config.toml
hop_length = 160
input = "log_mel"
win_length = 512
kernel_size = 7
muon_scale = "original"
lr_schedule = "cosine"
adamw_weight_decay_other_params = 0.05
Rows from block 7 of a small CTC audio transcriber, named by matrix and row number. Rows with one number belong to one channel. Each number is 128 + 32 x the weight over its row's rms, rounded and kept within 0 to 255. All counts start at 0. Numbers have three digits each.
After each channel's rows are labels from the 100 clips, of 14976, where the channel reaches its highest value: "lies over" is the class under the peak. Only what is clearly more common there than usual is listed. The data: Morse code for random letters and digits, with fading, noise and interfering tones.
# convs0: first width-7 conv (model.blocks.7.convs.0.weight, 144x144x7, each kernel summed), inputs 0-143
# convs1: second width-7 conv (model.blocks.7.convs.1.weight, 144x144x7, transposed, each kernel summed), outputs 0-143

convs0.111:145093104116164096143126160114118125162203128129153154091077109178147130154096155143172107117099106123099164103113107184144145175114126116187169094086112116138000141124099102171180118096126109106120166158169136115178132128077114131155174124155111155105128127112153093085178139127102160117157138164169151167059142133105094119144155089125114153086128128077174103103048137141201107121097145142112108112128184121165086143084184136111159
convs1.111:071143142079167181156131179130149132137062103127123103129113139133140131130132107092153176130050153116099120183105155121172122109112156084133082078149076139113102100130145060116100093117143149077080105108111140195100149152130159087105053122101180136129090168138122145114168115182095094159160153145122124055088181122124161165152128096120083175084197089151102094150136100129102129092121097109123160114112121084084114147185083099091084
lies over: the character "7"

convs0.45:076128101179115139146047136105099113161096124103094141105150086112060150151129127156172103089119162143149123112122082132156068188170067084149112185131098116139169107123117114083088084115164119108162109162131093175079122176083147108108160144098132148101114130133062132146148110122144127108099133146125152110080145132148101176088073142128093086078116126161131172134079074101154117073173113146100179131160093081143181090163061114079089
convs1.45:076111083086068125122183106154119145121154156106116119092117119123116107075162099110123159131046094129057083152094147101136137123050109143061126120176142138125128058117140074153077122176134118109104080101137149064145100109151182117125149080103126082154160073088204097163128168125123083136036136164126120129162121095115088108130114156135087131146104071111160166136108131132128189146118106162122097099122112086182159123135155136131116
lies over: the character "2"

convs0.128:118117166183090176161133112168137148092138142140143113072217130153135120077169095125110118137142131105214160098139130119209095140094133137170103095124107093087130118156131102125148113128052127117073120077130161104146091097117187133136128125185151128132211130149188147129169130084108109121173119110133081180139135141126167162135113107123132165084182095131168115145140108139102099164146098171162196158225126145096085102125152130110158
convs1.128:067155115097124093119077078102142089141124158151104146131116136058098143153122115095102136132123120188099098133191129171093098054114130134084100091096138174136067150148158135140113095120104138079175124115169138165089131130125104107168073097068155187178150127086150121117115132137091102151090143144156169124178077157120139081172131135109053158083115149188137150104114132119073098149159152079162076089148149119212108137158081145113117
lies over: the character "y"

convs0.17:120115146125173110105158126122075107104078136088097139115128105162134093126070102129121079153160114100177139056078109125148105151139091102110135143107115158061084078072145086106125145068132106163157133077093094126109120112077136129105131083127203137093205116065138078108141134104188152163158077148105070120152135138149119067098081137101137110125112073149153109081111170114127187144094141051108197146112123090155155130101113112134110
convs1.17:124128167171111122157183124157131143154162151166086149094111100105142131119144124101081134088130093155096098132152094163141133085087140101128135160105188094119153141116105171128111118122136112082079107177194162114161156126137166085139126142084068130146164115179189194202114131126093101050147166103056167083098134151066111122030148106163121107089145166063124097154159108135126099166192138149128137120119110108091124101121112089153103
lies over: the character "8"

convs0.59:142058078179140160133057145140120135160146118148138127129087149132153072117146080120169109182159111115119107132121109170135069186137132116139083110110187158100131187147112131134101145175099122152172124117107151136049148112090093203221070102136110172168148113140138120109169103172162094152136136101177149135090172149175152089143140172120162099102184097134110137116125139126120131191144154159130080128142112157137125227110165151120120
convs1.59:089150122150091112092109095126149101153144120134080102097117158146146062128135189126109134057110110127114177111121122144122172096123155129113164055114126088152103169106124160151114201118112095159118118137098130114134164146158101116053163119131133125127081086111089110141124127114073111106113136155170166160113158196141150100095084196163114109108176133241096127166060202098177176129128106098121120046120120147155140126102090139146113
lies over: the character "6"

convs0.16:070111125134102102103146108119142163096125082158125147099134124149122141091109115116160111145125138165158101085158069174130091060147044117144058068115098144118090080122111155086098156123112106121044169138129086099094106124103088190143119143179148094057164162136125095110123179145094146093075096150183129146116107076152152130121147057112098130114107177101146124138131143143144188128082160155145186109197133154109092147123094178114105
convs1.16:077067085139075079118077148131167171107166129099153125104109149120136091146150160114107112070150133132134119093070099154110161145125164164084149089127090103137147253120119086120204095073158106131150110119163094099167094165136135117141136126128123147165159096191087127169092155121106142120128124101112205136109179156133118145126177137095142146149143154176101119129085207130143098117154123124087114142129086181150144092083100161150074
lies over: the character "6"

convs0.108:099089099170121103135117158122154132145151145114181160124080110116146125140087118152169106165083204150097125069147125133110167186142166113070133110137144222088089121109131132165162114126119115118123129134149151114176091144087156171122193131091146092108149162138162153130117187106068108124093116077165217133154102122161143153129128122122040140080107104110117156148120098106098155115143137149130146113045175168168216127116099088151125
convs1.108:147149122123097137153088140160101122170141147097133127174137177177066108128146105060175156144175135097120070185108158076165096102147066170203149140100111120079111094096100117089125110146117128139124118169158134125077102171099069131136073192108165158153066128110126167171138089096138115084145116079140085214119107143162089109135111164095126158124178115104107081071131075157145096119165140171153112107177116119100105124136141085125126
lies over: the character "4"

convs0.33:056098213147154075156148092158107119117066148159078170150130143133103117129076080166092137142123139076177103089091155151154111086142117187084171147108133103138131091121107152078115105091129124061166117138163130134135109127110085125139104198138147130167138139043140142156120150102146101158110074174128125090117137167106117125080146111116138110150114134169081102118091086082140118077151115156139096106194175117091070108128098145044133
convs1.33:182184164167131146101140130124055135091148186138180073135131128156105142116129106123095108124195140135149129121139131155134080117120095123158125178162100113126090177133112151151180103103082168107118099177079114119155123046139171129132099130181108115109176136118117133163082192134220155158120155134183090159146094148183173148166126118162146105104162105154149129133136156190118163177091127147190186136135150174116151160173110095157163
lies over: the character "a"

convs0.23:112164142135152151148106157126094173153156141158177113121165187117135165170093145128135179133110114100134145176160089148082150129115095165144203182103147137134111129205132098117171081142088098161150120105143097138069165109115127195115149144147158168102045081143113128110156167121053111063116142144122120134082113148120096094144117109120112125142127145124118136087099112137143099065065131184073119095109195069185101200103135140159123
convs1.23:085064148133138085192145165101160095159103112145155110090103126101130125184137083123102107171149097072130139113118144153039170151084203083102071096159114117128150128099181113167118149139073091139171119154134153140137137088142113152139132083144110162107235142130091133189121161164136141109137118109125121097113147170124170124210064124147144148072127137156090134127112118103106107111164084072167164082096119127138077132172110139144130
lies over: the character "3"; the character "5"

convs0.61:160108176065152188140163137211080119131143125093159160113134127136137135114180111158149114089078123053121174177155125082134200157103158144154175117166113092164120148171135088110132153145133171153127088053123100117146131128117151103135093137184107189123125130131103143098143097088105114151159125093120096126163112122109119131026166135106113095171156124148061038177135120122160139079106085144102112143131130146162106124111145058124113
convs1.61:084203141103144125187165111090075173165127115142161098115082114104102125189074166116131178133153110104111154120192132123131143093090182116192107140145124184096110089149125161115169092081101112145085102100107082135168144118132143119136128070088131155093151101153093134161144128121089116133118178131126190063069132136105219131199111140104133122064168150170156156105094114117137120114128128205144156142125168129125110113128082112097172
lies over: gap

convs0.35:116154165167140157161130146046132106090085066193141134104135096139146202122152055117118082129126130143144161092119088080051146088130098155137144118126094154115046120151140163124165137163156106123140129116134137141105146140131120092153117100087135166152141088208156100105118098114099145170115151179133107146116074173168107130153122145157113136090187065151161106120174146088121093145121071113095193119167092135120078133096084147073083
convs1.35:122109073089164109099061133134222084149099146140102119128080164142089148174102121166140127142094088156121115122137129190106148097137135154144135147127115160158118125179119195153138094161165132195105152137093171114197167111102064154157084113106139113144152087085136128165140152132169133156157137159110123118156102062084126081195150060164110117111140166091096184075128141112145109158187119105108094091164150072160136173141122133171111
lies over: the character "2"

convs0.68:141124167102132152105078168113112137136094111042069096179112144161171104171099052162215181159099106147092137073130165066124084115189087121155148128122119078127161167155101183135135167142102129089153123109088165148123168095080098123141123089122121144142111102131169149114117065187111088114067174173125121115118124137127132077142155176125163106099131125096068122153113076098110151112130077097149132098162144119151135155096117081097119
convs1.68:156191117099164117075117149146127159167113134127159136185181119125148113113083155078167132144135079148146128145096139173111144115146088167070148112100144152093141078125142121176108101133162157089189120138076110087170156044133081035115180136187156104109113143127157163147128112103128126147131125137118145124182143176133097101123099136129137138093093152139096127143155127119152170184104123144166065126184173088062100200062154163121101
lies over: the character "1"

convs0.114:123043100143098094164047081183145110122199124088105160113131097171140127105112062148145158153149193110175108140125096096135090145093167130131103100176104103143084088150128090054094126150107120145127138181107152141159134193179123123067098114121156109142121108179100154120135166065126156116153114107150149158098139122165110168112147082124054085207129156105132141155144122115102087116118157106131164128124075125105125091074090169130152
convs1.114:166130162119115124116099108083185102137146125132177136083115117090148195086135142125186153097072071112140152089100134148161128081133055133087116169113171124106163154175066154167100087149153122161147110069148157118106078074101133138176134143168154154138189166124128074124141117090129198134138190108102152111164111154076121103111114107135145128069121107151110112139158063098104100120126109149122131044109097121136074155143103075130193
lies over: the character "a"

convs0.119:152088147134125117092160159156128114111108190132132160149098125127132130134138207164189159135099166146130059084108121143164108172161186057120187104146152123106098142087106101095136164135171075067139129142133086106143096153171126028180151160089133143164109127183165154163140126134167089120105077124148124123145172121156084162137129148116142117103095081181106122127102130055138082117149081143116103090082102153111184169101126074127112
convs1.119:129169096111082143154186114113127119176161102133172112197117091107099071120093144128109118130072110091155101086131086128099147150144124137130109185072127152172146110116147139169092146155143137188119084097154159057169157123099118084176172130166106159171117057097105147190090117070154088077122118090171150147082104124109120081154155149101154139172154116150140160113103126105103069118064193165179104144093155135154193120125134148125134
lies over: the character "e"

convs0.127:086127118131147140125091150117141129108090172095090120143071116069125144155086181152089142158147164076133074063139159127077141133135121082086135161099114064132221127109111172137091122090118166095156148137110117131061133107169077140110153137187083080148086091097151118139047047123153146116128126175124120140136113077132091126078206108127126109093129101079146130090115083117145121166144091167138116118137161096106072114139170099120123
convs1.127:091158109148138131124140138091103110097076129156156166092097102072120127165179091157220123164114083154161104131118105127076128170084186115115138114205119099168088108141156095127140140151162114165179142128181153095122108089106156117123090149152093063175199153161138096071172106121106111166126094114153120097132125126088138106080113118132162112080145193138103159089088146142189101059107161106103128106098106165135146155150076174169114
lies over: the character "2"

convs0.44:126144136119071120220180091094103104207156085079125174127149102157123167117145083147139129136080142141175118114139133103109158103077110193161103095140116111103063077123151103103131095119114140070079079106108115132120118148087131169108168115130088101137163126074050098132106176091073151141138109150066112158163155119103115110115114102163134055165101179084116082114114157188135106114137164128158140135192105137125144148101091104156159
convs1.44:137112100201089094114136127140190160123167065125086086076102120182168086118098127091090117120167145128105177120106100078154106133186124138144054096126087079130117158095174121149144107088105154146151148169135148106111173135128080143094134113088146124076196158097101109109111161140054120121139125100198076139127176144133137113147182115134080147136133122107173127148153134111096174135120081161192168173134104139113119193137182085155095
lies over: the character "1"

convs0.30:104104131126094109108029136043177130074140083098107179139095143107105142144089085128130143134153202214112099122163136163158116140146080146138123108142163132154037055206175136143133116147087105145113149205123107110151146100137139137133126119130120114112103143139094100103131117153124151136161125127155129128052161106108109167152153142111143129151037159099133107073089119099103081134112092147177113114129143106125124107070109154083107
convs1.30:106136140174125115151197156108089113087099188160127101083211111110131166111061096176102165172156131075166166162097157104141175130113093159102211185124103116141186151118153073139092119146199106085124149118089158129162176125128166127128094104132131106177124115118118129136128164103133157166116155192129072143124134131110113080103103107146068064111137116141111113149130096067143097136137087069151129172101153127171114127064128131150121
lies over: the character "5"; the character "4"

convs0.76:146065136171122116124176105121091097141135171125108055144201152145131072092115095166137115122136090170173184106102108079147178093117138114113123079031105173166098115083106154136128139127110104174132141160062154124112126104091153129052147108069130136099098090078113131119115085133140080141096165107130092174126125140118141069135085106127120127142139141140078093138119139128154129115170161125097073117126131201101180052123185108097135
convs1.76:096143093080093141073123147097098115127076180146145117089118122070102088047174139103150115070078123101137115097132053158100132069147129124150149081110133141102164136120169098083109128147137092121095075112115111090139113143144044068076123121119057146120070083160137140120186077123106075091135096111129165075062135108136139183129079129113131132104084114113104140090106136157106104112128125125093077170117099114146133098176138182135120
lies over: gap

convs0.85:107134116160117126135196120118119083128123158118089140176105116118144108149092203106170106103046112105121143132120137193115175126106104141147161128136127120129231132139119120137060148108118153113105099089145116117151148143154112211063114128166099096110076046122129150121099142099070163147084181085150121132145063073178126068139130163122121133128162117144149134093128155097111164131122124183091144104115139159100133159111135033174094
convs1.85:109141154125149169133180125138089069184151105105130099169155117147140090203077141161128126145093141143120142156181126114150108139134168124157146147142182118098162104183141108140120112073079054057128110087136136120171120123134162121171157136233162136097162060147092130109106053137145165120140128128174136126112105119092083119150124129113139138112089124128105114152160144103159119166224136109093145119060124174102154176153098067127166
lies over: the character "6"

convs0.140:176181141077095171204180120161104081097073152164115148126151097160106147183158184140160163121119142067107157091166145082119197096109118104129090156108115160097090121131174124181113117077101129114090167089036167111163142087110107070139142160112123147098095135085097136118126151108097075181093082177111140098112043118139129124104132102115114137122108152140128133127101105168133104128109087075134104125125103089132140192101112134169115
convs1.140:119144134097124100155054060115160177145118200121114066216134089134178144151121128076173150148134140077190112089101138172118141090118129152128160138148143123131107147124135116160158031121118126180175102157100081067119145122122107109104113097136102163111147186131164107104124126143096124155085170104157118101095109123151191107160126151059120157095140124119101138169139137096164141180096139104089110092112164123119142207152206121130152
lies over: the character "y"

convs0.135:150136120138149115129075195138194140137132171065098113114064138101114151152130130139096145159115166154084195148166150099142155146139123054093109181115153126161167168178097145215156088149171140120071188171152131117131150146118142116187108147124095126168105185112097072152124123128138075117108124092106186165191171121157113095117118126105189130155129142207169135095120103079172123115114146139127164143107152107106117148079100149111168
convs1.135:096140076068091172066082143101080169118099099061096108129079131144095169116124053161140124084091119097138120122121087123163154151127122146121124112150106083129126188168111143093123148067147123168131085101136046050119174163152129068110063092176134138110070100110144120173087150085095091167098081145124131106086114144122075163149082094108140175119150131139141139098159111159109117171095109121107132113107101132079127076130123157131094
lies over: the character "6"

convs0.84:175135091154105178174132129143064111156172111140110091082192131170139114176162151118182158131159080061137156146103141100056163189096159148191147107136094180064063102094142098089107134157100144132038111098087108092125120141151170125113132153136167143102114122127153145136105096135146073128176139069134096120079105134155122120107128149135081125121200129097122052116110156166146117099161138138082121130119190153140126087131144116154120
convs1.84:075148076144126131155124100134102095126118094099182094133086141130076129117082156105126157202063103112123110064216110105121127122159122099182129104099121188149140127183115145144182084115091117143098146105062086141118152105130101097150089152133132135110206091165133158163172143200128109146119149100123189161130118101144152119150129112132139128153134044126102132132122131076131121143180168163164079103177113116130133115193072144063136
lies over: the character "v"

convs0.54:150056108084123122136110140100130166116127072069115125144132115134103141137165089182113158140151140084127121140135114079094084104152092178133115183176144082159094106086078116147144080069129151175079138117117120136110106143171108105201178153087179215164130109113140122120099071116174133109141110149152105094074113111186081099123169138124114172162112123178152113133165128115106071119123177108115175124119149107113194087087108156059159
convs1.54:136164176116133124100172133165176152135137179103090143116100136129173142215106116147152173099150163100114124097180145092151181205155134148144131203120173087137140141141149127098107099199185122108104141195058146125156210148149167107140148115137094076156091139134123085119111129155110138093075125132141131146159143186096167170147164150110125089154119062158106121127143107144173129157159118186092099114152127113146102136135206102160152
lies over: the character "3"; the character "2"

convs0.87:091133106130125170143145144151126126153177119115165098096110073101096094112132109157165158095135112099214153150192137065126100151141171131107092122166097136106143095114132058146182063106099149141126153147157132088100093167129046133107125122205163147147065120100107083122058144074099158128157097168142049135135132128063077095107159122124122124145150096137152099051128119077138084137158171131105145151086134107154091148112119131118095
convs1.87:159086127103227090128102135102145117100115142119137162085104186124133183113133161096162096114161177173095122173118105085124162131150077130108131139131135139175119079112098128082155119216127105158183143150126095129127100134141151108106148186044167178169093120144108119142158115093136078194141097140128120192115129149169116147137120144117129111145139196083155129144102169085205138096129130121155167094106161136076143130105169134136043
lies over: the character "7"

convs0.117:117108113121149126150098093112113094102116138111086048101107072097151132118149105156118124135126101123064138105120079141101140157158132119206129116104175159169143118129040111107175126142124078121092147127097105114109095136102040096218127143155162178100146140086109102119069087116127043129143169093138109078111109092121115121120106121067155148046074150128104125140136073132147137141113122122106149128142208113169119142113141097057141
convs1.117:129182058127124123134142185152063156184126135100144155172113165129101100139147125128134160130100187129175123128156145088185175073121107119031221105141165118160136191143163100148118123125213146094143145123115091124208155134163116136095109118079143065132075120145106167169114137129121149172131112140084133156141161173146106174091135147131118090111051130125091127105134164132140163162148096114131154147192123171110118134124120150149099
lies over: the character "g"; the character "r"

convs0.75:144101116074126214156117158127115149142140185126074123162137170143131116179144128160101161102118099057121150174176152081053182111149151124092162140111092164156054168143079132148191166113135151121101129077080155126095107117105156134110086105099147152097132141113103095149139128124101106124084117150079147109121120127086119097154174132152093124168189164146067086140123118120139107098127085110115163098064200160149132105142113075206122
convs1.75:115157101104114105134131103119149234151112131094161118097047049111161077130133123089150123118132162103153108137139192118146134146212182102153097145146159124137126135173116094154075054158147137142133124112099058139172148117101101099162183110105102177169051132109146193113149162175118124118123141136113101097088101147114180192155113086112157137108160118184094149120108106125157168135092140141133111095125111188070148129141120145131162
lies over: the character "4"

convs0.6:123139114173116125054108139096132100172080047111154116125182157143089141134151105190172130113120121059127184170158119092074165105131128159114127119137123132084171162176117086101160111170156135157131158149071169157108223124150090117147160176139136089185095111175063112106122097135105149160123123098102094131152103102111110147213153132113136148162117111100083116140182077117157111126160092111134173150143131153091127143085073171116145
convs1.6:172156106176133129097109156088099122129137151129169100175100181149175110121135080104149140090047098152149102079111166137167087173141096122070188147108108132093180130173106090125113174140129124179157100106099099144088115174078120117126064125135174098159126152057074152136119116096125102149081120132117132094133129193104105138114187152118166130090134070119115129144113100110108129109132098171152142091109201071118098087187134165168065
lies over: the character "z"